python train.py --dataset="flat shapes of many kinds, plain or patterned, on busy backdrops" --norm="batchnorm" --widths=[96, 192, 384, 768] --residual_init="none" --momentum=0.95 --nesterov=true --orthogonalizer="polar_express" --batch_size=256 --epochs=64.6 --lr_schedule="step"
Rows from block 12 of a small multi-label image tagger, named by matrix and row number. Rows with one number belong to one channel. Each number is 200 + 30 x the weight over its row's rms, rounded and kept within 0 to 999. All counts start at 0.
After each channel's rows are labels from the 100 images, of 14848, where the channel reaches its highest value: "peak on" is the class under the peak. Only what is clearly more common there than usual is listed. The data: flat shapes of many kinds, plain or patterned, on busy backdrops. In brackets: how many of the 100, against the usual share in percent.
# convs1: grouped (24 groups) 3x3 conv (model.blocks.12.convs.1.weight, 384x16x3x3, each kernel summed), inputs within the group 0-15
# convs2: expand pointwise conv (model.blocks.12.convs.2.weight, 384x384x1x1, transposed), outputs 0-191

convs1.47,197,227,202,156,168,204,186,183,129,236,214,187,190,163,160,220
convs2.47,154,200,232,206,190,216,170,194,253,175,167,186,162,161,204,177,268,250,207,240,254,190,160,167,203,192,190,215,166,236,139,258,194,186,221,199,185,194,288,232,195,179,219,191,203,218,171,222,200,137,195,170,183,152,177,187,182,169,188,237,193,198,234,170,218,198,218,185,214,217,181,267,171,244,185,211,237,185,235,239,208,185,178,212,181,205,192,193,192,213,196,144,216,199,192,187,190,195,232,224,186,177,185,220,219,209,139,229,185,286,206,233,182,182,152,184,278,201,194,165,217,255,249,234,160,153,202,202,225,207,222,214,133,170,314,167,173,186,195,167,233,203,205,210,246,236,190,178,225,167,214,172,174,215,220,176,146,229,184,245,143,244,205,179,215,151,282,183,183,213,183,224,192,180,146,195,185,213,233,249,230,203,197,194,168,185,184,163,304,197,164,195
peak on: hexagon (75 vs 1)

convs1.198,203,184,226,204,165,165,150,208,152,223,186,190,203,272,193,205
convs2.198,220,178,219,166,181,158,214,110,168,198,211,208,217,135,208,201,178,232,271,213,188,198,216,165,192,176,161,255,219,182,160,198,244,154,199,216,193,192,169,221,140,190,242,208,158,177,181,240,171,168,222,167,218,197,197,185,200,214,200,192,195,223,204,217,189,226,230,222,234,167,226,192,246,193,194,132,210,180,183,219,229,227,221,181,242,212,163,207,165,179,257,134,237,201,135,195,232,177,221,166,209,180,217,247,147,160,226,187,162,203,200,161,170,154,241,186,250,208,250,195,184,190,219,185,222,233,177,202,161,197,218,205,173,176,166,213,225,191,196,143,215,201,232,212,175,262,160,198,183,185,216,171,183,186,149,188,194,214,204,182,158,200,226,184,183,192,216,159,175,182,152,184,133,175,205,210,211,207,231,149,247,196,148,193,163,165,199,204,174,159,232,137
peak on: hexagon (43 vs 1)

convs1.125,270,206,184,232,180,204,215,174,202,247,222,186,214,147,171,209
convs2.125,193,228,196,177,259,202,214,179,197,219,180,207,144,199,220,224,202,156,156,216,190,193,231,184,170,198,258,183,199,248,246,233,221,244,260,205,279,187,226,188,197,203,177,152,215,226,206,178,202,158,183,197,220,194,192,161,153,184,194,238,180,185,200,184,188,205,195,210,148,172,162,234,187,176,262,181,214,176,191,183,219,160,208,200,202,170,186,202,261,177,225,252,210,192,217,210,205,196,252,171,216,192,171,204,207,231,199,222,262,219,165,276,160,175,246,170,184,208,223,165,211,152,223,158,219,173,262,210,233,213,214,196,206,187,188,185,234,222,224,188,212,177,191,208,200,231,222,246,193,300,253,138,210,204,266,280,203,212,183,182,207,175,220,228,145,214,195,180,194,154,209,182,242,187,195,236,191,149,216,176,203,157,209,169,179,161,247,202,207,173,190,208
peak on: circle (58 vs 1)

convs1.56,167,185,184,219,209,210,183,229,143,174,179,179,206,126,187,172
convs2.56,198,234,222,220,187,273,227,178,192,185,158,201,189,225,176,198,179,207,186,196,238,180,177,205,241,179,174,208,176,170,150,223,153,180,151,232,164,201,226,145,189,179,171,234,226,175,184,193,168,195,177,180,192,172,168,235,181,250,263,183,206,212,205,249,178,222,208,186,191,178,193,194,164,204,232,210,215,278,170,228,149,249,206,205,190,226,153,186,228,213,219,210,169,175,198,217,196,244,222,187,186,167,201,221,238,183,186,228,200,194,240,189,190,228,197,201,198,181,198,192,157,225,152,226,183,154,197,178,172,231,145,224,230,169,209,188,200,240,189,175,174,219,181,165,205,272,148,233,185,170,239,234,193,159,158,168,138,193,140,219,233,201,187,204,155,234,200,189,194,182,236,146,180,236,205,199,223,172,235,192,255,257,174,247,203,215,236,241,234,200,173,213
peak on: heart (25 vs 0.7)

convs1.54,220,174,161,198,188,205,204,266,207,188,272,164,199,212,181,215
convs2.54,226,198,178,249,175,216,245,193,166,227,209,231,159,188,191,184,199,196,155,186,228,217,228,132,218,215,175,225,217,188,216,138,200,164,179,164,166,180,125,232,217,208,188,159,154,181,108,234,278,268,222,188,232,169,189,189,208,218,189,249,192,193,154,206,168,216,240,165,240,258,257,190,194,176,196,176,203,228,192,201,221,231,162,257,200,194,210,203,239,172,208,190,217,240,185,235,235,183,232,186,241,229,170,190,176,184,245,232,216,207,213,175,235,214,191,181,171,235,179,214,221,169,202,209,203,219,230,203,185,201,202,174,186,202,116,150,162,205,271,277,169,182,192,212,241,202,215,204,192,201,225,199,174,166,179,232,203,177,186,238,107,150,201,173,180,199,173,164,216,210,182,200,191,205,204,139,206,205,180,199,230,224,240,146,148,213,187,206,206,222,178,219
peak on: heart (60 vs 0.7); ellipse (34 vs 0.4)

convs1.242,234,202,162,182,227,155,165,189,169,218,209,220,218,164,186,138
convs2.242,222,162,238,197,190,159,216,227,207,257,246,258,148,124,200,177,243,220,191,222,185,190,208,225,148,185,183,148,190,211,237,207,218,181,276,154,201,209,226,238,194,215,167,187,136,193,223,197,188,228,218,177,188,216,244,194,205,223,198,173,197,256,233,187,223,191,177,217,155,194,201,215,237,236,238,247,209,218,170,218,191,224,164,147,192,213,268,205,194,201,180,176,193,230,171,176,153,210,201,245,147,217,233,203,167,185,244,182,187,225,186,227,192,219,179,213,187,198,208,98,178,204,140,201,190,190,130,267,195,232,194,194,178,185,226,207,224,199,194,207,236,211,161,246,215,216,197,203,213,182,187,240,180,189,208,181,197,156,185,187,250,197,135,199,217,224,136,289,181,184,160,240,193,213,234,189,209,226,225,176,177,262,223,191,228,188,236,245,169,182,171,167
peak on: heart (35 vs 0.7); hexagon (30 vs 1)

convs1.254,280,162,194,207,214,177,210,172,162,217,203,178,231,211,174,229
convs2.254,198,158,220,230,231,156,241,174,220,172,274,171,178,209,252,218,180,233,176,166,194,231,165,161,178,192,172,195,218,165,149,181,208,196,180,215,194,216,168,174,228,186,195,190,201,180,201,182,210,199,207,216,169,213,163,172,197,200,182,183,208,205,167,224,176,214,182,206,163,157,165,134,184,207,211,198,230,154,162,188,233,150,153,194,217,159,284,214,195,139,160,174,116,156,181,169,252,160,189,211,199,219,192,142,197,219,206,173,174,234,224,226,172,233,182,194,183,167,215,134,178,179,199,132,176,265,191,172,180,208,169,169,206,175,203,182,201,191,189,199,198,169,146,180,240,158,131,192,193,196,170,180,197,172,222,186,171,204,193,257,187,150,232,229,220,145,164,176,176,235,203,242,197,240,231,279,228,175,185,179,224,232,150,217,208,200,199,188,168,214,188,172
peak on: hexagon (28 vs 1)

convs1.137,200,156,175,210,187,214,211,188,207,204,201,191,110,188,148,201
convs2.137,217,196,202,175,167,205,194,176,163,179,215,212,232,177,169,163,186,245,236,175,196,226,226,215,174,177,207,172,168,205,259,190,245,203,233,207,172,183,278,209,214,225,177,176,224,169,209,248,203,250,183,224,210,166,237,220,236,182,198,221,233,149,179,163,257,222,174,213,208,217,189,227,215,200,153,194,181,210,180,205,178,138,180,183,136,210,196,202,219,156,195,156,266,251,185,211,208,203,172,230,133,214,179,234,199,196,256,190,249,188,189,184,224,160,196,255,193,197,194,208,167,225,171,236,233,216,222,137,200,207,174,186,161,179,215,229,213,228,162,187,200,225,198,173,236,175,157,184,213,223,193,206,225,155,234,177,207,260,184,222,187,192,215,212,200,193,170,181,151,215,222,213,172,181,232,199,212,156,148,239,178,195,120,245,220,210,188,184,205,218,170,170
peak on: ring (39 vs 0.6)

convs1.368,187,190,192,241,183,231,179,151,218,126,177,182,194,161,197,205
convs2.368,177,206,204,228,207,113,213,169,185,223,261,212,166,205,172,145,191,213,204,200,154,211,194,184,202,209,194,178,190,177,178,235,123,272,194,155,182,197,192,211,167,224,226,149,218,239,211,193,227,177,182,196,206,216,191,190,165,153,226,169,202,195,166,170,191,216,245,233,202,188,212,184,235,230,164,207,246,195,180,224,199,193,146,191,205,182,232,200,229,198,203,201,208,211,159,185,146,184,201,229,204,176,181,168,196,146,208,261,210,214,225,269,204,192,215,165,243,142,148,195,173,220,176,201,169,182,207,219,226,198,208,219,159,209,161,168,222,203,265,203,150,232,253,138,241,158,207,191,161,188,224,155,170,267,221,212,234,189,152,203,132,187,216,189,169,166,169,212,221,175,182,185,216,179,173,209,193,186,193,201,173,98,202,174,211,244,210,171,174,254,182,163
peak on: circle (43 vs 1)

convs1.127,259,188,208,216,205,146,177,198,171,198,191,167,225,136,214,212
convs2.127,224,206,224,198,190,229,249,154,213,208,255,160,170,180,214,220,273,177,203,214,185,171,184,191,181,215,178,215,184,182,212,192,244,162,170,140,152,247,188,170,237,212,198,192,189,249,153,183,201,183,173,192,211,209,194,212,219,274,180,170,212,253,173,192,187,219,208,250,140,183,207,210,187,233,194,196,218,195,180,184,184,198,230,186,254,144,222,200,243,194,175,213,184,231,230,202,219,271,185,142,172,224,197,169,173,223,198,204,153,225,247,205,245,185,166,231,174,227,210,194,236,211,210,197,247,200,210,205,240,200,141,213,192,140,187,192,228,185,194,144,270,192,193,227,165,209,168,177,231,204,137,178,157,290,137,229,227,224,248,187,193,162,233,205,247,218,221,161,163,206,203,152,185,185,177,232,178,194,149,224,188,187,129,204,208,198,179,198,226,216,196,172
peak on: circle (94 vs 1)

convs1.237,169,190,211,204,229,268,219,242,200,167,253,216,195,230,190,223
convs2.237,219,199,190,139,204,228,242,247,184,185,145,167,202,174,184,154,162,218,191,170,158,206,193,200,213,213,132,150,200,205,188,184,184,208,223,167,201,177,183,224,203,172,232,150,176,192,204,178,206,175,155,160,190,138,163,177,163,169,206,173,200,221,183,169,207,255,163,191,197,273,214,235,198,188,187,177,173,179,194,189,148,191,152,146,152,162,205,204,184,230,200,173,172,244,199,108,242,165,200,181,229,200,178,166,199,198,210,295,186,191,160,205,220,213,167,185,190,159,195,141,174,177,172,194,196,167,266,179,159,219,165,240,221,217,161,151,219,205,206,188,199,216,213,261,238,203,184,190,198,194,244,178,189,193,164,146,213,177,195,172,237,228,158,211,184,209,199,154,155,169,177,172,151,191,211,112,178,201,131,207,214,163,206,203,212,163,186,207,217,191,246,199
peak on: semicircle (41 vs 0.5)

convs1.364,219,212,209,278,248,244,187,160,198,194,182,174,186,184,213,188
convs2.364,197,163,217,195,213,208,255,202,168,217,170,167,230,210,211,182,232,175,212,222,203,223,159,177,187,278,170,201,233,216,196,224,190,207,262,200,259,159,227,183,255,231,186,231,272,168,304,189,196,175,183,178,155,187,244,183,270,275,171,219,230,216,173,200,190,223,226,182,129,216,192,184,188,177,209,191,218,203,195,199,259,190,228,193,182,168,158,220,158,229,203,182,210,187,161,120,237,230,253,227,213,243,270,204,170,222,197,256,214,225,207,226,249,151,169,229,148,174,210,194,187,202,209,189,192,164,230,184,218,198,166,144,173,174,192,151,210,217,208,211,211,195,232,142,167,146,184,197,196,193,201,139,314,229,187,188,215,169,250,164,198,204,191,169,237,192,216,233,201,149,162,189,197,169,180,221,223,212,251,193,199,156,219,196,232,165,180,197,169,219,201,156
peak on: semicircle (75 vs 0.5)

convs1.133,201,189,180,186,199,202,246,200,243,198,144,199,130,204,211,159
convs2.133,227,205,206,185,236,217,189,165,215,241,223,215,211,188,219,183,217,192,139,175,152,206,230,189,179,209,205,273,209,220,218,175,245,137,179,251,239,251,210,200,192,225,233,184,181,209,189,182,221,231,213,208,195,212,197,201,146,181,190,170,176,227,207,242,282,193,195,185,194,214,208,234,223,185,199,163,203,180,197,215,218,177,198,233,202,175,154,204,204,206,179,196,216,193,177,240,143,196,243,202,220,212,200,255,208,212,202,236,83,188,185,153,158,184,169,204,211,141,216,194,164,248,131,162,184,166,157,168,189,187,237,161,220,229,183,216,232,245,210,174,226,252,200,217,192,182,205,192,195,267,189,178,236,172,160,217,142,206,192,184,251,172,151,187,205,251,206,207,211,176,195,153,214,185,212,204,191,169,192,162,189,225,223,171,233,173,188,193,172,182,199,229
peak on: ring (60 vs 0.6)

convs1.249,253,245,209,163,176,181,192,172,237,178,206,224,219,193,200,142
convs2.249,194,234,201,172,133,197,201,214,212,197,258,183,207,182,234,175,207,186,201,187,226,179,202,199,208,186,206,168,184,162,153,225,191,217,186,180,214,200,186,165,155,197,197,168,238,186,159,204,187,143,197,173,202,192,159,213,201,230,179,210,183,204,176,222,204,216,186,136,239,180,224,263,136,189,214,207,137,209,205,162,205,161,225,107,253,204,220,194,182,173,270,170,132,211,185,139,210,182,194,211,159,196,219,172,240,238,176,164,170,235,168,255,174,257,203,227,305,266,230,179,213,194,221,201,255,179,170,142,213,197,211,180,234,204,180,207,210,245,205,204,162,173,187,201,240,186,171,201,227,197,123,218,203,208,160,167,174,236,142,201,180,161,155,191,150,230,184,204,180,147,191,214,227,195,254,172,214,192,233,199,239,148,176,198,181,185,202,188,205,198,206,185
peak on: hexagon (33 vs 1)

convs1.372,226,202,245,183,183,261,197,174,207,159,235,179,152,214,202,170
convs2.372,250,154,181,208,150,175,212,151,236,209,227,148,158,154,173,210,170,162,216,253,270,183,229,151,193,225,209,238,150,205,196,262,156,216,186,203,237,189,185,228,234,190,226,221,207,173,209,194,151,244,185,231,265,201,181,202,145,268,210,243,203,170,177,198,216,255,170,226,209,200,204,204,224,179,202,210,226,222,174,164,158,211,135,205,227,218,216,196,189,202,218,159,214,224,196,187,236,202,222,242,182,220,164,215,204,199,262,188,193,223,171,218,249,182,153,187,192,227,197,216,228,184,229,222,176,198,207,192,209,166,235,175,198,145,226,214,187,194,163,177,204,164,187,203,197,170,157,205,178,219,196,177,187,200,203,284,168,203,249,201,247,161,193,204,201,170,188,189,231,164,211,177,183,178,205,154,195,177,180,201,214,184,165,216,195,184,204,206,215,253,216,182
peak on: drop (42 vs 0.5)

convs1.190,182,233,225,208,201,233,231,207,229,161,214,193,163,230,263,236
convs2.190,150,195,181,186,233,199,181,204,166,217,209,191,185,207,159,220,206,205,142,238,183,183,237,192,226,200,217,168,186,193,199,224,197,197,199,244,217,234,200,203,179,206,179,197,166,235,180,206,201,196,148,218,214,196,174,228,191,126,176,165,183,197,200,200,171,191,183,151,268,202,172,141,204,228,180,185,130,219,257,256,179,193,199,225,214,188,157,209,187,228,176,198,192,186,170,246,199,193,226,153,186,148,187,264,135,159,170,218,206,209,206,191,164,142,223,221,152,162,247,156,187,168,183,199,188,174,253,165,141,220,187,192,162,165,163,211,175,164,212,196,180,224,218,200,258,229,218,187,197,212,174,206,219,206,190,175,187,188,173,192,173,162,166,227,119,234,206,139,176,185,182,234,170,219,216,204,205,207,189,193,171,171,206,225,180,163,173,195,252,234,134,199
peak on: crescent (28 vs 0.3)

convs1.14,165,271,144,217,188,196,192,212,187,185,244,202,213,205,225,165
convs2.14,224,179,232,168,178,221,181,183,206,154,198,244,134,192,223,164,203,178,200,252,276,214,236,177,197,168,272,178,196,145,169,169,174,180,158,181,202,176,116,200,185,164,215,184,211,192,182,199,221,187,169,217,194,183,215,221,181,253,214,251,158,241,234,209,223,135,190,171,179,200,186,228,195,197,186,181,182,223,174,199,194,185,165,219,227,213,158,199,231,216,205,153,194,246,152,212,173,208,154,196,142,174,201,164,212,199,189,128,188,181,210,201,214,189,148,212,191,214,194,194,172,162,183,175,182,189,206,204,250,214,176,252,209,150,176,180,192,191,158,209,207,190,211,207,194,161,201,181,172,217,224,164,192,170,177,167,176,222,184,210,184,267,130,200,214,180,242,188,228,161,165,187,221,238,199,227,177,181,187,209,170,194,204,238,186,228,219,148,203,160,218,200
peak on: tee (39 vs 0.4)

convs1.192,160,221,221,194,193,175,185,197,139,169,128,209,186,182,185,185
convs2.192,223,182,191,190,199,155,190,216,261,228,209,171,192,189,206,135,178,261,188,236,194,144,287,224,214,238,196,193,284,192,188,191,179,242,165,248,221,184,205,171,204,185,156,182,191,168,130,185,239,178,164,231,126,179,284,206,172,209,231,171,169,230,177,195,205,183,185,256,181,164,222,164,159,212,199,220,158,212,173,226,173,189,188,154,224,237,207,208,204,161,225,211,163,190,134,202,212,221,206,182,194,256,201,220,244,160,206,212,235,190,135,173,207,161,229,201,192,211,180,188,212,194,276,148,187,227,191,200,214,200,178,223,175,205,167,238,212,207,177,143,210,208,283,170,204,194,209,239,184,213,181,210,158,235,207,187,182,229,206,180,188,189,209,189,233,148,161,191,190,191,177,213,202,230,249,191,117,201,169,199,209,159,156,208,180,258,208,188,249,245,177,205
peak on: hexagon (38 vs 1)

convs1.367,177,197,148,189,136,156,227,205,190,181,195,217,206,168,188,247
convs2.367,202,205,184,151,177,205,223,174,209,160,118,228,182,178,202,188,230,249,220,199,208,193,226,166,206,182,179,115,183,219,183,182,200,207,218,195,223,232,200,172,154,186,198,215,168,182,231,185,205,148,179,231,198,177,206,241,215,153,195,203,206,235,203,235,165,200,152,192,214,183,167,144,230,246,171,182,188,234,201,179,151,221,209,202,220,225,224,196,169,196,248,192,208,219,167,250,211,160,211,218,198,184,166,217,189,182,225,218,224,168,230,179,185,159,187,172,196,156,179,232,240,221,237,180,174,213,136,182,233,195,204,293,147,177,279,184,212,197,189,183,253,170,230,152,218,189,179,173,164,169,175,236,174,215,153,173,172,192,169,212,179,246,198,182,165,195,164,163,176,213,196,190,239,143,193,184,213,230,204,236,231,163,200,170,208,219,226,214,263,174,207,179
peak on: hexagon (55 vs 1)

convs1.253,173,201,214,217,228,209,224,174,202,245,136,151,191,191,188,247
convs2.253,208,189,186,208,145,141,192,249,196,190,204,150,207,231,157,225,170,188,227,191,151,228,165,280,166,160,197,228,232,241,253,247,185,179,150,192,206,197,193,176,199,192,195,179,141,157,153,225,189,192,191,173,208,229,181,190,217,216,196,189,210,238,283,220,231,274,227,181,185,235,180,195,128,203,238,173,163,202,167,231,238,182,251,235,154,239,195,199,205,234,167,227,193,167,245,175,198,164,218,143,182,188,225,234,176,197,225,198,175,217,252,206,216,216,203,202,204,176,172,212,205,135,185,209,183,179,167,190,169,204,161,205,198,159,239,150,193,193,184,164,210,197,171,193,212,239,220,226,208,175,213,175,165,222,206,224,166,262,173,211,253,154,199,216,252,154,241,165,216,163,189,213,191,220,229,196,206,168,144,192,226,262,220,235,203,214,194,200,151,202,213,208
peak on: drop (29 vs 0.5)

convs1.250,190,185,200,231,180,246,174,214,172,210,238,207,274,194,180,163
convs2.250,205,197,188,205,250,213,188,223,198,212,182,210,215,199,191,153,166,203,188,131,241,217,169,189,172,162,158,173,198,230,238,185,221,188,198,231,181,195,189,176,191,203,190,200,81,162,196,192,239,186,202,242,215,216,180,232,216,208,160,222,119,199,221,198,213,181,169,181,208,287,141,188,202,190,196,221,181,221,225,165,200,213,248,186,213,208,211,212,189,190,192,257,235,216,244,129,228,211,211,243,224,238,203,182,174,152,229,167,193,186,211,270,187,174,205,241,241,142,250,136,213,218,179,220,198,182,226,166,186,211,198,235,176,192,202,175,208,194,216,136,187,184,219,197,209,217,194,236,193,208,180,95,218,249,178,235,176,216,213,203,191,194,178,193,253,232,237,196,222,116,203,219,188,199,196,210,220,167,186,204,236,193,183,225,194,215,217,227,201,179,203,184
peak on: circle (46 vs 1); hexagon (40 vs 1)

convs1.260,148,176,203,211,238,263,207,246,185,226,211,219,174,188,234,198
convs2.260,193,179,167,257,204,244,200,178,167,196,199,229,205,174,160,190,232,184,191,270,148,206,203,240,180,214,227,199,199,240,159,229,245,194,144,203,190,170,129,198,204,215,192,217,239,155,230,225,164,201,253,188,179,141,265,176,210,186,192,232,217,232,191,196,197,241,221,167,249,187,204,214,200,214,204,237,215,241,170,263,271,239,268,213,199,158,190,195,189,204,200,146,168,224,173,195,248,232,186,205,203,196,181,216,201,170,229,228,207,204,161,240,226,176,171,240,200,171,194,219,173,204,207,182,172,190,189,193,182,205,250,199,146,238,190,176,158,180,243,172,210,193,182,192,218,199,186,201,167,213,174,125,194,191,187,217,174,237,182,211,194,188,188,213,167,208,222,202,205,198,196,218,180,167,213,263,195,169,234,167,189,198,212,164,204,181,197,192,144,190,182,136
peak on: tee (38 vs 0.4)

convs1.263,155,135,206,234,223,201,172,218,186,190,214,158,186,228,243,185
convs2.263,197,174,233,217,200,192,175,163,195,184,178,182,314,182,149,171,208,213,147,207,222,183,165,205,178,177,207,220,201,209,217,212,210,240,196,202,207,206,220,214,189,213,96,248,159,206,160,183,236,212,211,212,229,205,238,173,238,190,226,192,216,187,148,121,216,249,197,192,234,181,197,247,251,167,206,191,201,220,180,213,226,201,180,228,217,185,169,193,194,214,225,199,184,154,216,247,222,176,158,189,206,214,197,205,171,166,199,178,178,166,176,197,189,176,209,190,211,224,165,248,197,191,170,215,192,161,171,119,176,183,223,171,205,202,153,206,178,234,166,234,188,213,184,150,195,198,196,153,195,200,175,175,125,192,208,222,205,198,175,246,192,216,206,157,274,171,207,223,169,224,199,206,230,178,222,212,178,220,141,163,205,152,207,212,152,213,205,197,168,211,261,135
peak on: tee (47 vs 0.4)

convs1.279,230,191,198,190,169,275,193,214,224,267,193,170,220,193,204,208
convs2.279,185,223,187,196,182,157,135,195,190,228,169,156,235,208,206,200,182,221,202,255,183,204,201,198,161,192,150,249,194,238,143,220,213,232,153,171,220,180,172,189,90,188,176,176,204,144,259,195,208,236,230,169,166,222,207,239,134,220,211,195,211,206,197,168,167,177,202,206,200,211,209,260,184,163,184,178,177,219,194,216,163,207,163,233,206,197,171,196,197,220,211,176,191,156,167,179,190,197,181,187,151,179,201,186,168,183,208,217,199,223,184,135,192,210,174,208,174,175,197,132,214,206,173,170,176,169,202,170,161,159,190,170,192,160,119,196,252,177,204,281,185,221,173,245,180,218,218,183,188,207,174,212,144,186,226,160,182,192,165,208,181,225,177,184,218,249,232,171,226,239,105,217,192,199,203,231,174,209,191,215,162,209,151,183,230,202,200,186,213,173,183,139
peak on: heart (63 vs 0.7)

convs1.277,184,146,205,205,194,176,183,160,170,164,148,183,187,186,189,144
convs2.277,169,141,220,268,181,170,196,192,141,210,248,196,179,271,227,229,200,209,203,192,259,251,205,247,232,173,315,194,177,255,211,160,179,186,204,171,237,258,193,202,231,213,188,208,209,242,210,212,104,192,205,256,239,177,145,235,251,201,214,219,265,143,236,208,196,174,208,189,179,211,153,179,220,197,167,193,232,149,232,253,167,219,178,178,170,251,202,205,199,220,192,189,221,201,218,223,228,179,173,242,183,186,174,185,207,208,188,177,237,199,176,207,244,253,249,161,211,209,165,171,226,220,207,224,168,201,193,213,186,212,166,259,219,180,255,228,135,205,199,240,195,210,216,223,271,236,202,202,222,208,200,234,215,219,123,247,183,189,175,155,179,194,171,241,206,203,247,192,175,227,218,206,188,172,146,184,211,173,202,194,194,251,176,220,193,182,207,185,189,183,204,213
peak on: heart (75 vs 0.7)

convs1.360,161,187,228,219,150,166,237,165,197,225,236,199,166,155,191,206
convs2.360,221,188,174,181,185,195,213,193,169,208,216,213,206,209,165,188,215,167,156,168,204,161,206,177,176,247,209,214,206,208,209,214,235,154,127,188,221,179,206,151,148,198,234,225,180,263,125,194,190,176,218,177,207,216,209,244,186,236,242,211,174,192,212,208,152,194,169,163,166,214,194,207,183,139,199,200,157,204,153,184,186,192,204,190,159,149,152,209,192,193,249,208,219,204,196,251,178,198,170,209,191,204,189,213,204,228,189,190,208,217,147,182,195,153,152,223,217,219,196,122,204,289,212,184,174,217,210,195,199,194,187,195,230,225,217,237,175,152,146,178,204,230,219,189,181,214,219,223,194,227,188,189,112,274,187,246,170,230,188,174,170,168,201,223,235,230,227,222,206,145,202,199,204,204,155,132,202,206,176,186,261,224,219,229,186,187,187,212,146,209,227,182
peak on: circle (47 vs 1)

convs1.86,227,231,190,244,234,210,143,212,185,193,182,195,235,153,175,236
convs2.86,244,191,235,188,130,208,241,243,225,195,162,230,168,202,146,201,243,178,207,136,164,194,136,213,188,239,140,197,191,238,169,200,127,212,221,222,180,230,177,211,184,214,214,206,174,208,210,167,204,170,154,220,208,191,185,162,193,152,176,224,204,216,256,183,143,191,152,255,188,132,267,215,222,208,183,239,219,190,174,217,211,218,172,236,217,218,184,195,216,182,213,177,165,200,199,215,176,232,163,175,207,224,232,185,196,116,209,211,195,228,160,246,202,198,167,218,221,196,202,185,140,196,174,249,200,132,171,197,162,172,251,224,191,171,188,174,217,188,182,221,214,164,217,264,165,204,212,185,153,193,244,169,212,153,200,183,181,193,173,229,156,220,214,187,209,168,125,197,195,221,215,192,201,223,265,200,188,177,218,204,197,172,199,223,212,148,207,220,211,189,174,196
peak on: hexagon (36 vs 1)

convs1.135,201,187,178,275,186,167,206,205,169,180,194,234,199,225,150,168
convs2.135,187,208,205,199,153,172,230,194,117,201,225,228,257,197,176,233,158,283,228,235,204,301,213,204,217,174,220,187,209,271,210,156,199,200,182,260,154,220,185,235,207,170,206,234,194,199,213,232,174,188,204,213,203,203,191,184,192,207,229,220,212,216,187,191,239,179,148,189,207,229,198,222,226,192,179,250,211,232,199,186,190,169,207,205,180,155,237,237,226,208,180,211,199,201,195,263,238,192,211,214,174,221,192,165,197,232,195,189,175,206,154,174,179,183,184,200,247,168,151,234,168,154,174,139,227,152,182,187,242,186,237,142,178,217,201,238,146,197,218,218,205,252,229,170,234,188,227,197,164,244,249,174,170,200,220,167,176,183,193,208,178,208,156,199,200,230,143,212,190,200,167,189,177,269,233,198,262,173,205,267,202,208,195,146,193,174,226,143,183,235,179,227
peak on: tee (25 vs 0.4)

convs1.282,241,184,155,222,176,251,195,213,145,249,183,208,186,211,189,180
convs2.282,221,165,199,153,178,173,186,211,183,205,198,172,190,236,272,199,252,202,221,228,200,213,226,194,221,198,256,223,220,140,174,216,212,219,168,176,224,200,159,213,154,191,199,223,172,222,145,222,192,232,235,150,193,221,276,224,205,220,195,215,237,202,199,173,226,173,198,270,243,158,183,248,255,216,241,165,118,190,201,177,145,208,196,205,205,249,218,215,225,223,196,243,213,167,210,206,193,240,174,198,211,260,163,205,184,185,160,207,230,218,142,218,191,203,199,141,203,245,184,175,235,195,175,230,162,187,232,210,229,191,161,165,199,214,192,200,209,264,189,306,199,184,160,198,256,213,193,234,245,201,222,218,238,184,157,259,213,194,210,240,256,201,212,168,213,233,163,180,186,206,171,180,154,221,255,217,201,227,139,171,212,286,217,167,195,191,201,196,192,158,235,193
peak on: heart (38 vs 0.7)

convs1.300,179,155,186,119,183,244,173,194,184,172,184,190,201,176,192,194
convs2.300,214,161,256,228,212,157,188,195,182,202,206,228,233,180,190,218,175,227,281,214,234,246,198,208,161,233,260,208,198,187,209,243,181,203,155,167,168,187,216,198,208,166,191,201,200,185,195,217,187,171,154,162,144,225,201,273,172,197,214,181,185,159,174,190,222,234,188,140,171,231,192,135,275,244,271,146,156,175,192,208,181,248,231,138,222,160,222,218,193,194,224,216,187,186,235,227,159,215,145,204,212,193,248,174,140,166,222,236,198,141,241,249,179,238,259,189,172,178,166,291,213,238,188,175,203,153,255,201,157,185,241,204,179,142,188,204,196,276,204,183,169,236,221,219,158,215,206,198,196,201,196,176,186,192,194,170,189,276,193,187,212,180,209,164,196,234,198,228,188,193,173,236,163,185,183,199,232,245,153,163,206,185,157,196,248,265,188,177,286,201,188,191
peak on: circle (52 vs 1)